A small text-conditioned image flow-matching model, trained from scratch.
Training: 4400 steps, batches of 48.
Data: trained on small charts drawn from random numbers, 101725 training examples, 2.1 epochs.
Rows from block 4 of the denoiser of a small text-conditioned image flow-matching model, named by matrix and row number. Rows with one number belong to one neuron. Each number is 128 + 24 x the weight over its row's rms, rounded and kept within 0 to 255. All counts start at 0. Numbers have three digits each.
After each neuron's rows are labels from the 100 images, of 14976 (inputs lightly noised), where the neuron reaches its highest value: "strongest on" is what is common among them; "peak on" is the class under the peak. Only what is clearly more common there than usual is listed. The data: small charts drawn from random numbers.
# fc1: MLP up (model.blocks.4.mlp.fc1.weight, 1024x256), inputs 0-127
# fc2: MLP down (model.blocks.4.mlp.fc2.weight, 256x1024, transposed), outputs 0-127

fc1.473:194122135189125138138136113127153125160129100116152146097146106155118084088148152151093130120154111116105118179142156124130138128154132121119144086129165140133111141088138145139140108143170172129169107087156166151089144164151117172123073122085161149177146164133119176135136150188093134112103119109114155151130136122142150134095159117120113138115140140142136140108075160142143134145115
fc2.473:129144124115151154109115140115128110154113147105120162128139136111136148129101094152150113137110099131147100107158133164082131140126110145175119099115091148155109118117146108102130118121103146119107145183125128161157110181138161145120165138094122103130086154137174131075147129106126110109094147139085154124139176130142119107103118140096158170134118171159093155155113108108169132104112
strongest on: items: seven; bar chart; items: eight
peak on: data marks

fc1.108:148144159119105116153110089124129080113116131124125137095153097088102136173145101126144125085122100129121091105107163148165118122162126169106160116113146131098151137122162116123135147194127084090145157131129139127138120079152118149176157123097090125169121110106174139109129131122105145147155155132105104088121110124075127141169132131128127118098183148150095118140102111139126111125094
fc2.108:118109099130128116075129129160132144150136094132182079130091133091178115134141108115087186169126123122175139091147133117110124095124161118123143169153144096096101117106101121148103087183138155104091116088143094123130152137125156111150120130092141096126148115152158152145134124154155113146106091135109113118102165135126123155126097143167149096124139108130179115138129116137076142137127
strongest on: items: seven; bar chart; stacked bars
peak on: data marks

fc1.118:099090106129151136135098087142172161126142103085176067130173112142128121123168139138119103118140144099122101095151159098115133125169145127140161122125121118110137093168076130117096126105117149104077105138123137124150130137150114094122113150096158093105122121131152116138142083141161108126131172152129111158129122169150143179113113110132095102111103119117126094128137131132137168146198
fc2.118:146114186116134119133138111161140125099105104126122086113096115103126164094131091121153144135133118141116154121132119072148111152164143140146123128143119138150117088109109080145144147143133152124099168133113116168138119165124144125100139136128082151074125122142117115130126135126136133106147118106092137109115185075119117146117177083164147150152097134145167157127136151144097158124140
strongest on: pie chart; ring chart
peak on: data marks

fc1.743:116121150139129106094148112122113142144144144142133130180137140124105132110095169138129141132147163117172089128139083126104140131134147153142136162141103125116130124152105143161070143121115175127174133125123107099120156132121099128114108148086127158142153105139196169142148139113108104115116123168119122110145130132143132105171134080122116150140160117149118171094116186103135125127144
fc2.743:111135109108100106139150116155150125097147139120137111099127140166124164098127120133099132112126115129111123119107132165160151142128112124152152150148089139160154156164107163138137129106119088137133086095161106108129106138128161123110132132150121125115099173116143156191100141094176106113133141151099151111158096095122134120124119104149129128107137135122101146136146117104144115096145
strongest on: horizontal bar chart
peak on: data marks

fc1.254:126154129141147148136085119102153151149116110145102113128112102098138137122169168142113100146111140130152121152122146138115136084138100124134105119104122126137119081143136111121138125154149119109164158131123107161146099148083151079127143159109131158103079109152083131123143189132133115115133129137139094131139161126130124126108135147147083164106142158162144076129152136163123108168151
fc2.254:130102143070123109126075156186110147137137175186162134116127154128118151156125123112159097140072175136125171093104146083127128163141118118123121150153127136095130112127163126152156161131147145100107085128163154106122136154132126144110146177149147110122151144091170131096156142146123089077122142119158146110139116146114145174105150136121121174136120096104116100147127156142121160066117
strongest on: horizontal bar chart; stacked bars
peak on: data marks

fc1.559:126140100096102128156100098105139126115130137119135112143124168113148099105111127124088153119079124129116117127144107127119103108088114130128146151149138145144097135148125123177121117120124175146156200163085157113124139148140118125157098112110102157136175102160156136132100152159123144131126119111113099146091113116128132149086133134139148135093157135166111131143154138117108098154137
fc2.559:119105148127123149094122106176107125105120149103141146156148124140184119097126149116164133158151119163130118163096154123153117118115141095148116109110112146085113134132183139118159147166153139086145104119133091151139169132155166162148123171054161126137127109132152150114101163090142139116171150116142144143109144115111106119132096156089105141132151127131116187152150142143124143120087
strongest on: horizontal bar chart
peak on: data marks

fc1.47:128128099082118086107172137108104111165113140124129166095141151110132083102102125164158132116182107136129142148122157164119127082144109153149122098176111123109174110145151119151125095167091133136145122127101150095131160123188116114131125148165140120051165121142154086122105144163094141106147162103106162094150124114166098106170133124124130133132171121136103110099119111145156113073148
fc2.47:089158150129106094122093105137162213117132128114147079150127180125103106154097132150161106140122122116079133151094122131113104114117129184105143112111133164127118093145169088126138133167098089100113139142148155155156101147150117126115140112132108077129116122156101112111119126120148083131131154143123170115117145128124169137097118113140194152145108104105170142110100121106165126155121
strongest on: items: seven
peak on: data marks

fc1.18:108090132147151131123136122139161104128142120054151123158137095114144135162119141157102140164144110162070147159122066172110116147158144155141145103159158139073142111117102112126141106133138171144077105116163119125115114151122067164153127117106091097091104139123124086145134145106139115135089133120137102099121100116124127129108134116149122100121131097135141067138117155171139128133157
fc2.18:118147143135111157127127103147114085157171119155171134124129156128131099123145138116158151132108093155091135104150161121144151164100079107116136141091147151118139121096150124086145114186158128107129127141096125159166145127163128125078093139162132126137108109156142118143094113099123101157150131121144125171113155137148164162143153139111140162189142143197135095085121120094173129152086
strongest on: pie chart; ring chart
peak on: data marks